Rows from expert 13 of block 3, named by matrix and row number. Rows with one number belong to one neuron. Each number is 200 + 40 x the weight over the matrix's rms, rounded and kept within 0 to 999. All counts start at 0.
# gate: expert gate (model.blocks.3.mlp.gate, 16x64x128), inputs 0-127
# up: expert up (model.blocks.3.mlp.up, 16x64x128), inputs 0-127
# down: expert down (model.blocks.3.mlp.down, 16x128x64, transposed), outputs 0-127
gate.36,201,218,161,261,210,229,213,212,280,197,234,237,201,151,231,167,185,177,155,257,172,233,201,115,188,257,228,206,197,214,212,227,219,190,166,241,207,131,156,203,185,204,118,214,231,188,142,242,193,145,187,224,220,152,163,206,222,208,134,238,201,238,207,166,138,202,240,209,262,219,182,139,188,229,72,164,158,111,236,233,203,252,190,164,238,179,223,287,231,212,237,182,183,215,256,214,220,197,224,110,161,217,195,148,232,187,183,225,221,185,222,202,168,172,245,134,201,197,271,248,216,163,230,207,197,147,162,240
up.36,155,218,133,332,246,206,229,127,221,227,120,234,226,144,216,198,187,149,176,285,163,154,215,175,199,209,158,187,177,169,195,211,175,231,188,224,232,203,207,195,206,289,207,171,227,186,242,199,266,174,232,216,228,266,174,219,162,187,121,224,182,184,151,167,176,159,192,170,260,175,135,166,233,213,163,241,251,157,225,208,196,140,285,194,159,276,213,291,151,233,210,198,155,187,259,221,205,129,193,166,154,192,191,178,185,186,197,239,247,252,172,197,130,215,216,157,252,166,224,164,213,261,259,206,169,169,204,186
down.36,216,182,233,206,190,146,229,141,216,251,238,199,259,149,152,250,246,151,260,283,246,200,168,229,209,128,147,163,179,215,189,172,147,169,148,194,209,204,210,297,211,212,157,166,199,268,196,175,229,238,247,232,228,246,184,194,189,204,265,193,222,190,145,207,218,238,123,167,193,162,217,245,188,150,285,282,184,221,180,241,114,180,208,217,192,260,206,214,158,202,224,206,168,125,215,263,187,209,204,161,197,144,225,264,188,189,181,222,156,219,230,266,216,196,185,223,173,235,209,132,197,190,258,166,165,240,136,208
gate.37,176,228,210,222,182,165,237,169,155,167,215,204,190,186,220,261,266,107,200,258,143,223,285,217,203,212,170,164,204,234,147,180,172,307,217,157,293,241,219,178,146,199,215,255,220,262,172,243,172,223,214,152,246,183,147,160,230,241,93,253,209,211,112,224,202,200,223,165,203,131,112,276,251,158,188,140,232,190,142,250,195,220,230,219,156,232,174,200,232,183,194,164,162,170,153,255,188,249,225,183,136,252,186,188,197,157,181,200,229,250,226,187,154,141,150,304,265,197,239,136,232,215,162,149,247,202,223,160
up.37,160,256,179,178,162,154,245,213,210,227,181,231,212,220,196,261,193,130,210,263,79,120,244,219,228,188,264,170,133,200,130,184,265,163,221,168,281,178,263,194,114,218,215,247,176,208,161,231,163,236,299,164,203,188,192,240,199,181,208,248,163,218,193,197,192,138,252,219,121,173,193,266,275,213,229,187,258,179,128,329,213,189,193,235,187,313,151,157,239,147,229,206,167,153,185,218,186,236,178,148,121,243,228,157,213,163,189,199,200,231,206,153,198,164,143,250,209,130,231,171,267,234,222,84,293,212,202,193
down.37,250,198,179,216,174,245,154,142,151,253,242,148,166,188,215,197,238,231,204,192,251,251,201,258,130,250,150,205,141,215,172,237,160,168,251,225,74,249,246,223,126,265,137,194,224,249,234,233,216,223,152,138,164,220,170,263,183,230,208,194,187,191,95,225,276,259,198,148,173,281,118,196,259,207,242,215,221,190,215,172,170,236,208,243,139,174,291,275,182,176,273,239,272,208,228,218,249,179,224,226,227,175,150,158,123,191,168,176,208,164,253,191,215,218,277,217,198,219,214,212,218,208,183,194,189,184,217,149
gate.38,242,225,239,136,247,190,102,156,269,140,232,245,179,206,201,211,173,196,240,257,204,230,168,166,155,99,160,197,244,169,210,176,314,203,149,205,200,157,234,201,239,184,261,233,200,159,197,192,175,258,223,165,269,236,204,134,165,280,282,239,119,148,203,223,187,223,130,143,168,93,304,204,181,212,157,231,180,249,225,195,181,208,240,187,235,172,237,258,176,259,197,213,214,128,195,164,257,228,153,202,83,241,150,171,276,88,115,233,199,215,220,273,228,274,119,114,228,180,287,257,201,149,237,211,227,226,194,128
up.38,203,223,190,138,192,249,112,136,282,169,268,211,128,270,124,190,248,216,230,194,242,192,192,192,184,111,186,236,221,174,251,177,332,229,181,217,217,213,229,208,152,147,265,264,195,209,274,198,230,205,237,175,271,217,202,147,216,248,293,213,146,159,239,263,255,203,194,171,176,70,278,244,229,211,141,186,201,258,254,202,167,228,234,193,151,115,200,227,198,258,141,179,202,158,168,152,188,192,158,194,155,226,128,117,216,64,86,201,229,214,222,211,257,242,163,166,198,170,228,268,215,132,250,201,211,222,209,127
down.38,235,222,213,205,123,244,212,207,172,238,289,226,223,236,219,144,227,204,220,140,269,275,205,253,252,212,147,210,239,218,210,242,192,219,217,223,131,246,181,245,111,243,187,183,223,128,144,186,197,205,204,196,192,200,243,152,273,201,234,237,191,220,186,172,239,216,246,227,128,203,227,188,250,189,209,197,217,212,238,263,225,271,280,249,161,66,240,284,255,178,201,263,243,244,212,234,157,215,216,214,169,173,172,176,177,209,212,219,209,227,221,193,218,244,225,210,264,198,276,257,257,189,175,115,232,192,212,196
gate.39,185,180,224,214,137,207,257,179,217,182,201,186,214,184,176,209,190,187,231,214,229,260,199,166,229,212,191,234,129,165,209,244,207,274,258,220,210,234,241,68,161,194,175,165,163,268,198,246,222,101,175,238,264,174,153,246,204,192,135,260,195,189,191,202,170,250,206,187,306,195,220,151,173,202,159,177,174,148,208,248,208,231,194,181,178,105,234,161,191,237,213,169,200,213,138,217,172,191,204,242,177,196,188,235,250,260,238,219,189,213,204,196,192,243,149,169,170,200,198,217,167,181,202,184,161,192,288,238
up.39,180,156,229,159,179,214,210,206,179,195,189,152,188,174,217,236,214,217,220,226,206,228,165,275,201,189,157,243,154,153,183,241,168,284,243,205,233,184,208,100,171,176,167,183,164,280,201,224,234,102,156,267,240,183,136,226,182,163,181,235,213,192,225,176,215,270,169,199,310,198,249,206,173,174,153,198,211,179,212,213,186,235,199,182,203,125,255,150,176,225,242,188,202,194,162,211,154,192,164,249,192,195,170,247,200,239,251,229,185,261,215,195,212,189,161,195,158,168,205,207,218,208,199,221,170,191,257,240
down.39,190,171,193,174,221,242,201,178,236,197,202,248,179,232,217,96,234,205,202,207,187,173,218,146,212,201,224,171,224,197,147,161,267,154,194,169,182,147,203,201,173,202,181,141,143,215,157,199,168,229,237,181,233,207,169,167,218,230,194,177,221,181,154,192,175,201,162,227,156,214,182,218,227,180,148,289,184,233,199,147,170,111,279,225,202,245,166,187,261,177,170,246,202,211,183,209,243,201,223,224,173,218,182,254,229,159,178,209,191,187,147,229,228,225,185,210,227,234,195,201,197,159,213,188,170,258,107,235
gate.40,205,210,202,225,232,161,176,217,252,231,271,195,216,144,190,181,192,217,231,233,160,232,247,200,199,206,200,209,236,189,235,198,175,226,203,177,162,238,157,179,202,217,156,180,132,216,260,219,190,219,172,161,272,219,260,225,245,195,198,141,233,252,185,188,170,226,226,162,166,197,195,170,155,280,210,173,188,173,272,201,170,246,154,217,171,146,208,217,131,194,227,163,228,151,180,194,243,212,152,153,220,198,142,263,135,172,155,201,206,209,213,207,144,144,241,211,137,238,251,196,227,261,189,170,256,238,151,141
up.40,199,216,197,202,202,267,184,151,220,130,112,214,181,220,169,183,195,182,200,247,168,158,217,134,235,207,246,221,200,199,154,191,204,219,204,215,169,181,247,259,223,184,161,267,261,199,177,200,230,160,269,222,216,236,161,223,217,170,211,237,150,194,212,231,214,225,159,205,160,214,277,194,204,170,177,190,223,185,142,167,273,238,162,107,211,231,206,220,181,250,191,198,164,185,156,201,148,203,258,207,191,183,235,212,228,226,197,174,185,236,145,215,188,243,190,127,205,123,175,199,233,209,248,212,163,286,226,217
down.40,257,302,123,159,155,183,226,164,198,133,121,192,185,181,133,218,143,254,196,231,146,225,120,269,276,152,223,172,174,258,145,206,181,166,201,312,222,173,207,225,192,157,252,234,250,114,157,114,148,111,190,213,143,187,163,225,240,205,115,266,168,108,209,158,221,203,185,256,226,191,215,167,224,198,107,251,195,158,77,174,225,221,136,209,267,224,153,253,209,153,243,151,259,211,137,234,104,243,191,223,139,198,224,175,241,205,245,207,192,109,192,210,239,151,251,176,199,102,201,234,249,212,181,138,200,253,244,237
gate.41,194,235,195,232,176,188,195,160,291,177,245,254,183,146,204,180,213,112,204,163,135,329,200,97,184,284,173,245,252,196,195,234,263,244,193,200,177,180,251,198,215,197,217,170,204,144,165,165,268,192,146,133,231,127,138,194,151,152,176,215,225,207,162,170,235,167,209,188,224,174,220,125,181,272,244,173,165,188,214,178,210,166,187,241,262,217,167,161,198,197,219,159,190,189,187,178,226,182,213,235,195,185,260,239,174,238,199,248,216,203,209,181,186,185,198,179,211,204,275,229,212,208,178,188,266,147,238,144
up.41,227,198,172,148,224,204,192,213,163,190,158,168,207,248,178,208,182,223,207,234,197,154,216,235,243,116,231,194,175,218,214,174,168,154,189,155,253,196,144,187,225,202,218,261,160,258,230,191,161,194,227,269,172,211,206,200,210,230,212,192,194,189,204,223,190,179,205,235,182,207,167,284,233,175,173,237,212,205,207,207,157,216,230,183,157,218,247,188,197,194,186,215,243,205,202,252,170,216,190,146,220,235,183,169,242,162,203,170,198,181,170,221,209,204,214,235,201,190,179,141,191,213,222,202,183,231,187,240
down.41,157,182,201,211,198,225,140,193,221,216,238,251,165,219,211,224,205,135,193,146,258,215,203,195,176,186,179,221,245,188,225,211,208,234,178,194,145,178,239,220,217,221,255,186,218,173,201,199,203,221,224,182,212,160,208,192,186,230,188,207,188,197,215,245,212,179,180,146,199,174,271,185,169,157,211,165,176,208,171,232,205,153,205,206,233,241,204,137,209,212,192,184,133,145,236,244,224,221,201,221,208,196,258,192,226,205,208,226,177,219,224,174,210,198,241,222,220,191,223,217,182,238,227,205,224,121,212,159
gate.42,177,259,232,218,230,225,195,173,208,239,214,238,160,131,194,176,222,193,199,176,259,189,210,117,166,188,158,182,183,241,216,210,226,200,261,136,171,182,207,227,194,155,196,193,214,186,220,187,222,180,238,175,186,190,198,204,188,229,187,198,207,277,187,197,227,203,198,205,173,244,279,174,137,162,233,196,317,138,262,204,215,201,184,218,186,155,196,202,154,183,159,209,156,229,176,191,239,195,214,203,155,212,221,161,183,212,217,196,182,241,259,241,156,199,189,198,94,201,193,262,231,191,168,175,237,175,150,212
up.42,189,287,181,248,236,222,236,161,237,183,225,222,204,177,151,189,251,164,188,202,182,159,221,145,177,209,209,151,179,200,194,200,218,197,221,190,223,153,184,202,175,163,168,241,136,176,117,235,237,159,245,171,242,171,191,246,186,216,195,230,205,221,200,184,229,181,262,186,174,282,300,214,116,147,205,190,277,131,270,251,232,176,170,214,234,170,115,215,195,177,187,213,208,211,177,134,245,271,267,182,186,170,265,144,182,237,231,181,236,222,210,259,156,170,222,154,88,162,184,239,257,224,146,200,144,225,188,235
down.42,197,137,240,174,153,160,133,153,239,150,104,202,242,264,199,176,220,160,211,212,192,193,264,237,242,180,172,211,198,181,193,206,179,197,195,166,201,183,152,225,253,260,143,182,187,251,148,232,236,215,171,221,186,193,168,212,205,199,223,211,225,231,172,220,255,203,110,193,211,194,175,249,191,194,224,193,202,168,200,153,181,195,212,191,204,196,140,194,131,191,198,251,219,265,166,152,158,151,228,155,216,165,206,243,164,267,165,159,207,223,165,162,232,199,147,164,218,217,263,137,194,203,198,209,163,162,191,168
gate.43,258,263,221,176,250,172,283,244,227,237,224,238,153,220,200,229,176,138,219,216,245,193,218,113,174,242,245,202,188,230,175,218,193,189,169,221,155,246,326,159,172,201,115,151,115,250,127,204,152,175,251,164,249,208,145,317,134,172,132,275,213,167,187,180,199,218,245,183,202,165,164,177,220,201,179,198,181,151,237,235,242,176,204,187,184,158,273,196,188,305,150,158,209,159,196,187,198,163,264,210,161,128,235,139,241,182,176,184,241,190,185,196,191,272,146,191,205,246,188,165,173,214,231,207,243,158,188,265
up.43,161,170,182,202,198,244,159,196,243,211,122,219,233,241,228,186,204,217,204,148,160,201,149,271,220,142,190,172,219,180,262,176,208,164,232,219,215,156,146,189,219,226,287,228,251,144,279,161,237,189,124,227,122,166,258,141,262,221,246,114,200,238,219,198,232,177,213,267,169,251,190,220,200,192,214,234,186,262,188,151,141,199,255,178,204,243,151,199,169,141,226,267,196,178,207,212,181,254,137,203,251,240,200,252,175,225,156,164,172,223,240,167,229,151,213,193,209,176,142,245,233,181,195,211,130,262,156,142
down.43,227,205,167,248,256,206,209,203,186,184,195,212,172,201,224,201,198,165,175,191,135,230,244,171,236,228,227,224,278,213,178,195,188,222,165,196,209,166,224,248,179,185,128,125,177,202,185,164,215,148,222,236,280,214,169,229,221,235,208,216,186,181,172,178,207,217,234,248,261,216,147,192,230,220,131,239,211,162,208,179,200,166,243,285,201,279,211,132,228,265,204,164,137,247,215,136,183,193,233,204,202,216,248,184,218,260,167,174,183,212,274,199,176,228,224,205,199,314,156,229,179,220,223,163,240,248,201,235
gate.44,229,137,244,222,157,256,286,213,270,158,206,248,137,189,218,183,199,180,223,191,135,189,157,119,168,188,176,192,208,187,183,223,240,164,213,265,209,245,272,177,242,227,181,176,187,247,214,180,215,196,210,232,248,220,149,203,209,200,138,246,160,193,230,150,129,193,150,119,188,202,186,190,199,149,178,179,206,250,232,123,217,178,255,229,173,102,321,288,167,215,225,240,265,240,222,194,228,188,195,218,180,158,193,243,315,153,183,217,194,217,223,263,180,159,149,231,211,217,143,165,219,172,145,132,145,245,181,225
up.44,237,156,238,280,167,187,265,131,178,199,257,257,151,137,144,163,187,243,211,190,183,167,213,96,156,212,180,164,214,249,175,182,197,168,205,157,197,267,153,247,234,175,140,193,171,235,186,258,179,166,202,217,258,206,162,180,144,213,158,239,183,137,180,196,162,168,149,181,249,185,219,204,260,167,220,219,269,222,304,161,218,222,237,231,150,158,272,248,242,191,205,230,261,224,205,166,265,206,234,193,117,180,206,197,220,140,214,223,199,184,211,262,181,210,180,180,222,210,318,157,209,138,156,172,191,245,229,204
down.44,226,250,186,170,140,121,169,213,267,222,148,164,234,129,138,221,213,223,300,210,244,230,157,195,233,239,226,247,137,199,138,188,160,266,217,225,210,162,151,155,244,258,188,156,208,192,297,193,188,128,254,208,184,234,208,235,208,221,270,165,201,209,170,240,247,179,176,226,201,184,285,198,141,175,239,196,120,251,222,220,229,224,199,162,139,217,179,159,189,120,191,218,160,243,143,255,127,191,241,225,253,216,221,166,92,250,198,184,215,201,237,206,160,185,234,186,190,218,249,216,121,217,199,260,135,177,190,196
gate.45,220,222,202,191,193,128,181,132,249,259,234,151,232,162,190,233,189,129,222,255,195,225,230,237,255,209,181,197,190,215,144,218,214,183,237,210,206,208,215,168,219,178,223,212,205,229,228,176,125,220,220,193,157,165,112,262,190,223,137,199,238,220,172,272,183,185,218,216,165,137,224,188,175,217,234,197,232,184,168,172,233,195,200,238,194,179,89,183,245,182,252,229,258,214,165,227,167,209,180,147,194,160,216,197,227,218,175,201,188,257,165,198,174,168,172,267,201,189,195,163,171,235,220,174,164,211,244,242
up.45,234,249,316,213,165,220,200,171,210,193,168,188,200,158,265,190,166,207,185,196,165,222,161,236,256,241,234,170,204,248,227,212,186,189,223,200,240,188,219,185,181,227,241,224,157,206,147,217,131,233,155,230,157,163,206,218,225,201,123,176,212,216,140,210,251,157,209,180,234,222,232,152,186,172,224,297,218,218,208,185,241,226,222,201,218,215,166,146,227,160,227,236,220,209,203,236,206,187,175,245,226,181,222,140,195,201,165,194,213,227,157,229,204,157,198,210,133,209,107,190,155,186,180,157,195,199,175,170
down.45,239,209,200,211,235,208,220,265,183,146,198,225,166,240,188,177,208,166,203,193,197,199,270,171,189,178,159,224,227,251,235,201,228,213,208,186,191,216,168,198,210,191,151,209,229,219,194,197,226,177,206,221,173,215,200,222,208,198,215,197,190,221,192,117,206,193,185,181,174,179,151,177,200,196,194,158,190,227,264,211,134,203,154,212,157,157,173,228,216,211,189,198,213,262,193,172,189,197,180,202,191,250,201,224,213,156,227,214,200,115,257,221,236,220,194,229,233,247,205,184,219,206,258,177,231,226,236,204
gate.46,166,205,250,152,216,197,148,169,159,197,232,204,169,191,195,143,245,201,246,252,233,195,215,184,175,208,219,206,218,223,159,236,166,207,120,181,222,228,281,259,186,115,150,203,235,231,131,179,179,241,209,182,182,157,171,242,135,158,197,276,193,209,233,202,132,179,145,186,228,231,163,252,248,186,185,223,291,245,216,210,258,194,187,230,234,198,180,232,214,214,232,195,161,226,139,203,278,222,214,130,196,282,146,132,188,205,271,210,167,193,180,229,190,200,213,142,165,258,245,182,181,216,186,195,132,184,199,183
up.46,176,220,243,166,195,182,179,147,146,194,243,201,155,188,200,149,213,229,226,242,238,186,199,177,195,203,213,151,200,234,171,210,193,232,149,160,230,230,212,202,184,122,177,193,206,248,136,230,187,224,218,195,193,158,149,208,117,203,228,252,198,183,243,220,155,175,158,207,219,233,176,286,240,177,177,207,232,244,215,198,273,183,189,177,226,214,178,209,185,243,213,185,197,240,155,174,269,256,223,129,143,271,157,167,176,179,255,205,191,215,201,210,200,187,217,170,173,238,283,189,198,216,175,219,168,167,206,184
down.46,193,177,220,206,187,245,173,240,217,202,156,211,233,199,207,188,183,174,208,151,203,152,233,170,195,179,176,132,240,139,200,186,220,135,257,175,204,216,191,245,144,168,200,163,169,182,234,187,119,179,220,169,246,207,185,237,267,188,180,195,245,241,162,146,215,238,209,208,209,134,255,177,218,221,246,180,214,187,254,180,186,181,207,194,177,202,238,177,193,237,233,239,182,179,247,207,214,225,158,204,142,190,165,189,260,126,268,212,176,193,182,175,219,190,181,227,160,224,187,199,207,206,227,132,217,167,210,211
gate.47,220,171,187,284,197,196,235,163,220,138,164,201,170,182,202,219,121,194,238,205,190,183,202,199,262,274,198,177,220,165,201,195,177,204,159,188,192,209,242,186,229,204,166,170,205,183,192,159,151,189,225,223,236,184,154,239,218,188,145,200,269,181,189,200,210,123,170,123,234,236,197,166,231,207,205,283,216,221,167,225,209,226,245,176,221,226,150,226,159,207,291,183,262,196,239,113,170,208,223,215,191,141,225,211,169,269,171,195,167,206,193,232,184,182,173,213,203,186,236,177,193,166,198,171,227,228,198,188
up.47,182,200,196,244,195,183,200,198,135,193,196,185,249,218,209,199,211,198,263,253,211,139,217,256,214,199,155,157,161,261,213,205,155,177,220,294,153,150,165,174,191,196,214,215,174,190,150,220,177,204,229,201,193,221,183,214,255,255,166,247,197,196,158,180,188,198,206,177,199,227,228,257,187,192,227,197,261,146,200,221,233,208,173,238,174,175,83,267,235,178,232,231,226,205,204,199,178,197,189,232,237,188,187,146,142,214,263,169,198,225,187,216,217,165,162,216,154,190,161,200,198,253,228,189,160,186,173,220
down.47,174,181,191,198,229,231,130,189,215,176,171,182,181,127,227,225,202,183,175,208,182,269,206,191,200,196,233,240,234,129,247,217,237,224,190,166,234,257,218,199,204,171,243,216,226,245,241,207,209,234,176,167,179,157,170,193,198,182,204,143,233,193,178,224,227,129,178,204,201,233,213,214,218,135,181,218,190,237,188,166,181,156,245,205,244,225,232,212,134,155,200,141,194,190,203,216,202,233,237,190,194,183,227,201,212,221,199,209,125,212,94,182,177,133,208,191,205,199,176,189,183,177,221,147,227,199,203,139
gate.48,273,181,215,186,190,299,286,226,200,252,250,199,219,154,190,144,262,150,196,216,221,159,157,170,144,195,193,212,218,147,169,222,230,205,261,205,250,181,191,187,202,242,205,236,245,240,216,269,204,188,227,172,239,171,202,156,103,157,281,189,179,194,239,183,209,246,147,253,235,179,123,150,247,161,194,99,125,161,212,278,178,167,169,166,233,209,174,137,140,234,126,176,175,119,283,266,185,201,219,211,116,207,201,253,230,117,229,237,246,98,288,169,194,240,229,238,264,170,175,218,248,201,141,192,203,168,174,158
up.48,174,187,176,227,244,104,151,163,194,130,170,220,209,258,177,249,118,207,203,200,204,164,250,241,245,208,204,175,176,219,252,196,178,148,195,214,151,140,201,262,258,156,166,162,157,183,166,170,170,235,213,274,201,245,183,215,238,235,136,202,198,204,113,203,200,169,235,117,130,217,340,172,217,219,257,257,275,190,178,158,208,185,182,229,198,156,186,251,289,158,251,250,243,236,163,158,214,173,182,211,262,160,249,158,181,273,198,151,139,266,113,272,232,172,231,188,85,182,226,209,156,258,285,230,197,199,153,259
down.48,225,195,207,162,229,322,189,219,170,238,278,186,183,183,201,114,134,168,237,220,237,158,175,234,204,236,158,219,196,165,217,173,204,288,258,135,234,149,182,216,132,253,198,208,234,192,229,269,180,244,166,209,202,236,198,174,165,191,189,168,191,146,161,178,219,165,179,236,192,196,259,184,261,147,207,209,177,166,207,223,237,155,178,185,205,194,209,126,222,243,238,276,204,182,226,271,198,280,210,148,139,189,286,222,270,233,219,190,203,192,302,220,194,131,255,195,162,133,176,222,238,183,223,115,210,129,155,223
gate.49,198,202,216,213,196,190,136,203,218,196,226,146,235,218,142,161,195,196,230,280,159,151,178,185,229,213,200,206,169,261,220,175,140,203,90,178,269,238,183,201,243,282,257,247,174,181,91,193,157,231,220,254,225,196,98,189,143,212,135,270,252,162,185,226,113,176,250,205,267,181,150,151,185,238,222,177,197,215,214,165,200,163,182,228,173,201,217,219,187,196,185,258,283,162,181,170,188,273,169,136,171,200,195,161,205,164,226,172,302,230,232,208,211,190,220,215,199,226,219,225,166,201,204,180,205,244,254,180
up.49,179,146,198,182,194,210,153,226,222,194,211,204,257,260,151,182,186,236,246,255,150,153,182,174,209,214,231,194,184,244,194,189,177,207,120,229,241,253,237,214,230,308,205,228,194,177,90,175,167,184,194,260,190,186,137,218,135,195,165,262,278,179,225,218,127,203,246,167,276,204,169,132,189,235,231,205,207,220,222,147,219,157,184,203,165,157,205,218,183,197,173,234,254,193,197,179,193,243,134,113,161,201,208,201,221,203,232,187,243,200,215,206,209,172,224,155,167,238,147,241,206,191,209,174,197,252,199,160
down.49,201,186,168,158,236,147,207,173,227,175,157,242,217,158,230,239,225,163,206,152,202,223,168,240,171,186,200,160,209,233,198,209,242,111,234,179,247,218,182,211,197,180,149,151,238,216,240,200,227,208,206,126,154,162,231,218,231,164,274,197,178,183,188,210,227,255,155,221,215,197,242,269,180,182,145,159,118,211,171,236,192,274,194,209,208,170,207,263,194,205,247,172,174,216,216,236,204,187,216,252,184,202,156,175,165,213,191,132,174,171,231,196,206,180,234,206,160,195,294,187,210,177,195,177,250,217,181,276
gate.50,201,138,215,208,209,210,257,219,233,217,285,204,163,208,184,134,215,204,236,210,229,158,205,184,198,176,185,182,201,192,112,176,199,129,182,203,238,254,210,229,174,240,133,149,222,238,208,215,195,197,241,284,252,199,193,217,177,205,206,217,202,164,182,169,187,154,244,181,202,200,254,163,266,150,245,193,177,191,191,179,222,222,214,203,207,196,177,254,248,185,254,174,188,241,204,203,239,166,280,160,208,187,173,186,201,157,240,198,188,138,191,249,204,201,207,241,208,146,208,186,183,130,155,189,176,206,182,154
up.50,172,243,209,254,238,265,227,202,273,178,220,301,164,172,184,163,194,180,180,206,143,301,171,95,203,192,130,161,214,194,131,215,240,257,179,148,285,256,153,177,240,162,144,210,171,224,174,233,194,170,241,131,233,172,85,201,214,201,161,271,290,216,183,196,134,254,257,185,201,184,175,222,167,160,96,219,251,220,129,180,261,215,265,175,199,220,214,208,138,135,235,195,177,201,131,145,210,273,223,232,166,185,171,157,328,271,191,133,216,263,159,201,109,189,218,264,224,278,283,104,150,232,215,137,221,204,207,288
down.50,237,361,214,223,237,187,133,151,148,185,257,274,232,163,254,176,149,249,180,209,335,297,179,131,239,194,133,193,207,129,231,233,97,151,214,187,43,289,199,209,249,94,206,284,182,138,114,189,171,200,188,75,265,290,125,127,219,190,104,158,193,319,264,225,233,240,245,225,173,243,177,223,103,239,169,132,296,196,144,254,228,166,201,152,204,163,242,200,162,225,203,222,214,201,279,194,125,253,140,244,106,225,190,127,166,252,208,61,268,250,190,207,168,273,236,270,164,244,260,140,190,226,201,199,158,242,175,234
gate.51,207,219,190,152,232,185,197,172,184,227,213,175,238,173,229,239,215,176,192,184,216,182,188,241,227,221,221,244,226,190,224,226,245,201,217,205,239,214,212,178,148,169,214,217,221,244,233,182,204,233,231,186,203,179,189,130,217,188,255,175,206,223,156,213,199,201,223,251,190,245,206,201,260,192,205,178,239,188,191,251,213,189,197,227,212,135,185,195,212,236,178,172,191,189,168,160,158,227,168,191,193,144,196,210,181,159,188,197,231,182,229,185,196,169,226,208,145,176,142,158,191,218,202,184,157,174,203,235
up.51,172,247,247,212,242,234,170,243,253,275,334,201,242,223,188,194,180,137,65,291,163,185,170,231,160,252,200,208,206,153,163,190,282,285,272,290,182,230,222,135,37,149,264,335,191,188,250,31,135,226,250,224,235,202,135,184,170,163,191,246,152,269,195,210,200,175,303,202,95,173,272,268,223,211,182,119,209,194,142,235,249,192,218,224,269,158,283,305,178,268,225,227,109,125,171,134,101,212,157,253,147,195,186,247,280,140,156,138,290,285,138,241,112,140,195,236,99,83,161,186,174,104,224,92,232,255,193,188
down.51,157,252,214,96,226,230,198,212,157,235,336,224,254,218,330,180,92,308,26,180,214,228,215,139,168,369,244,344,212,86,132,303,224,245,282,189,171,201,248,188,163,213,228,194,165,190,236,99,140,301,176,201,231,165,124,198,149,174,172,273,213,217,216,177,129,155,378,240,134,204,213,160,231,253,219,69,242,186,189,207,213,104,209,222,210,225,230,171,203,205,236,269,166,160,166,203,139,167,241,320,172,146,233,218,327,177,192,162,180,187,110,221,171,120,213,316,231,213,102,209,194,121,201,163,267,294,190,208
gate.52,137,204,247,270,208,268,240,139,216,207,285,199,177,140,196,215,189,226,196,257,220,215,221,115,171,157,183,201,165,232,147,252,168,233,204,165,226,219,215,218,216,180,173,158,180,262,148,208,185,188,187,227,235,174,175,191,218,232,233,185,207,222,156,198,143,211,196,231,223,200,167,169,271,198,198,172,166,231,228,228,219,266,189,107,133,171,163,208,214,242,173,244,146,207,198,121,233,186,203,184,192,208,185,208,218,230,237,226,177,191,232,237,170,169,200,176,167,144,282,182,216,152,192,200,187,184,259,257
up.52,152,198,112,155,196,133,145,239,195,210,205,205,184,209,294,256,215,302,165,169,256,187,181,196,194,237,195,174,194,174,235,175,244,156,189,202,230,228,131,151,138,201,180,265,119,146,210,204,172,228,136,235,188,181,141,220,191,214,114,234,193,197,209,232,290,233,215,225,163,216,210,230,154,153,180,165,222,148,241,132,241,118,244,233,224,291,234,195,203,220,196,266,281,225,178,167,134,212,222,161,224,147,236,218,218,203,222,177,211,149,225,206,248,182,207,215,195,193,179,246,189,241,212,221,288,161,145,202
down.52,193,257,203,221,173,306,221,183,264,203,141,209,228,163,191,207,180,230,245,219,167,175,231,268,183,171,232,196,184,219,286,171,151,244,210,158,133,227,252,163,259,192,194,195,200,156,186,238,112,219,246,209,162,197,198,189,256,163,243,115,202,188,207,201,244,257,216,202,234,189,198,237,272,165,255,228,215,209,181,270,288,229,119,202,155,128,251,185,137,275,141,248,182,183,170,168,174,191,271,151,210,241,237,159,191,303,277,156,264,218,180,227,125,185,211,220,144,184,239,220,204,145,239,182,230,212,194,194
gate.53,226,199,145,211,93,174,129,208,236,220,219,325,198,267,136,194,250,149,242,171,142,217,222,300,142,119,290,166,120,239,174,197,195,151,293,207,207,128,284,135,135,128,140,138,251,184,133,167,114,184,162,175,263,245,175,310,276,194,186,247,209,160,239,215,137,215,240,294,175,236,225,207,270,211,197,192,274,191,219,236,190,236,226,183,85,203,160,150,275,209,207,246,231,176,217,175,137,288,122,215,215,199,244,193,209,215,193,231,202,213,214,187,163,156,216,185,164,184,220,157,216,145,172,284,185,138,200,212
up.53,260,188,207,195,179,196,151,233,227,229,137,271,209,257,217,144,247,165,169,238,155,203,201,258,225,214,283,199,155,165,221,235,224,144,253,245,178,153,296,117,136,200,148,173,275,154,206,142,122,226,185,233,213,214,203,258,186,174,192,198,212,189,225,210,197,212,237,251,140,183,210,179,248,154,229,194,231,218,179,215,175,161,239,213,158,260,194,191,227,181,227,214,231,132,225,216,170,276,170,255,274,174,264,245,150,226,173,160,224,220,159,211,205,176,198,168,176,146,166,204,168,216,187,212,180,191,130,196
down.53,194,223,192,211,166,174,294,197,228,137,149,202,153,173,201,224,221,202,216,245,230,147,190,162,205,224,157,126,238,212,157,192,240,265,194,192,148,243,198,198,248,211,245,256,120,191,197,206,173,217,210,173,145,187,222,144,182,182,229,179,167,231,172,198,217,184,233,166,173,210,241,235,98,234,278,167,145,250,226,96,257,237,194,227,186,188,230,233,121,150,176,224,238,236,149,289,136,180,157,176,171,204,129,218,262,179,208,210,148,122,189,195,168,212,178,223,230,248,217,163,261,175,307,157,211,189,174,175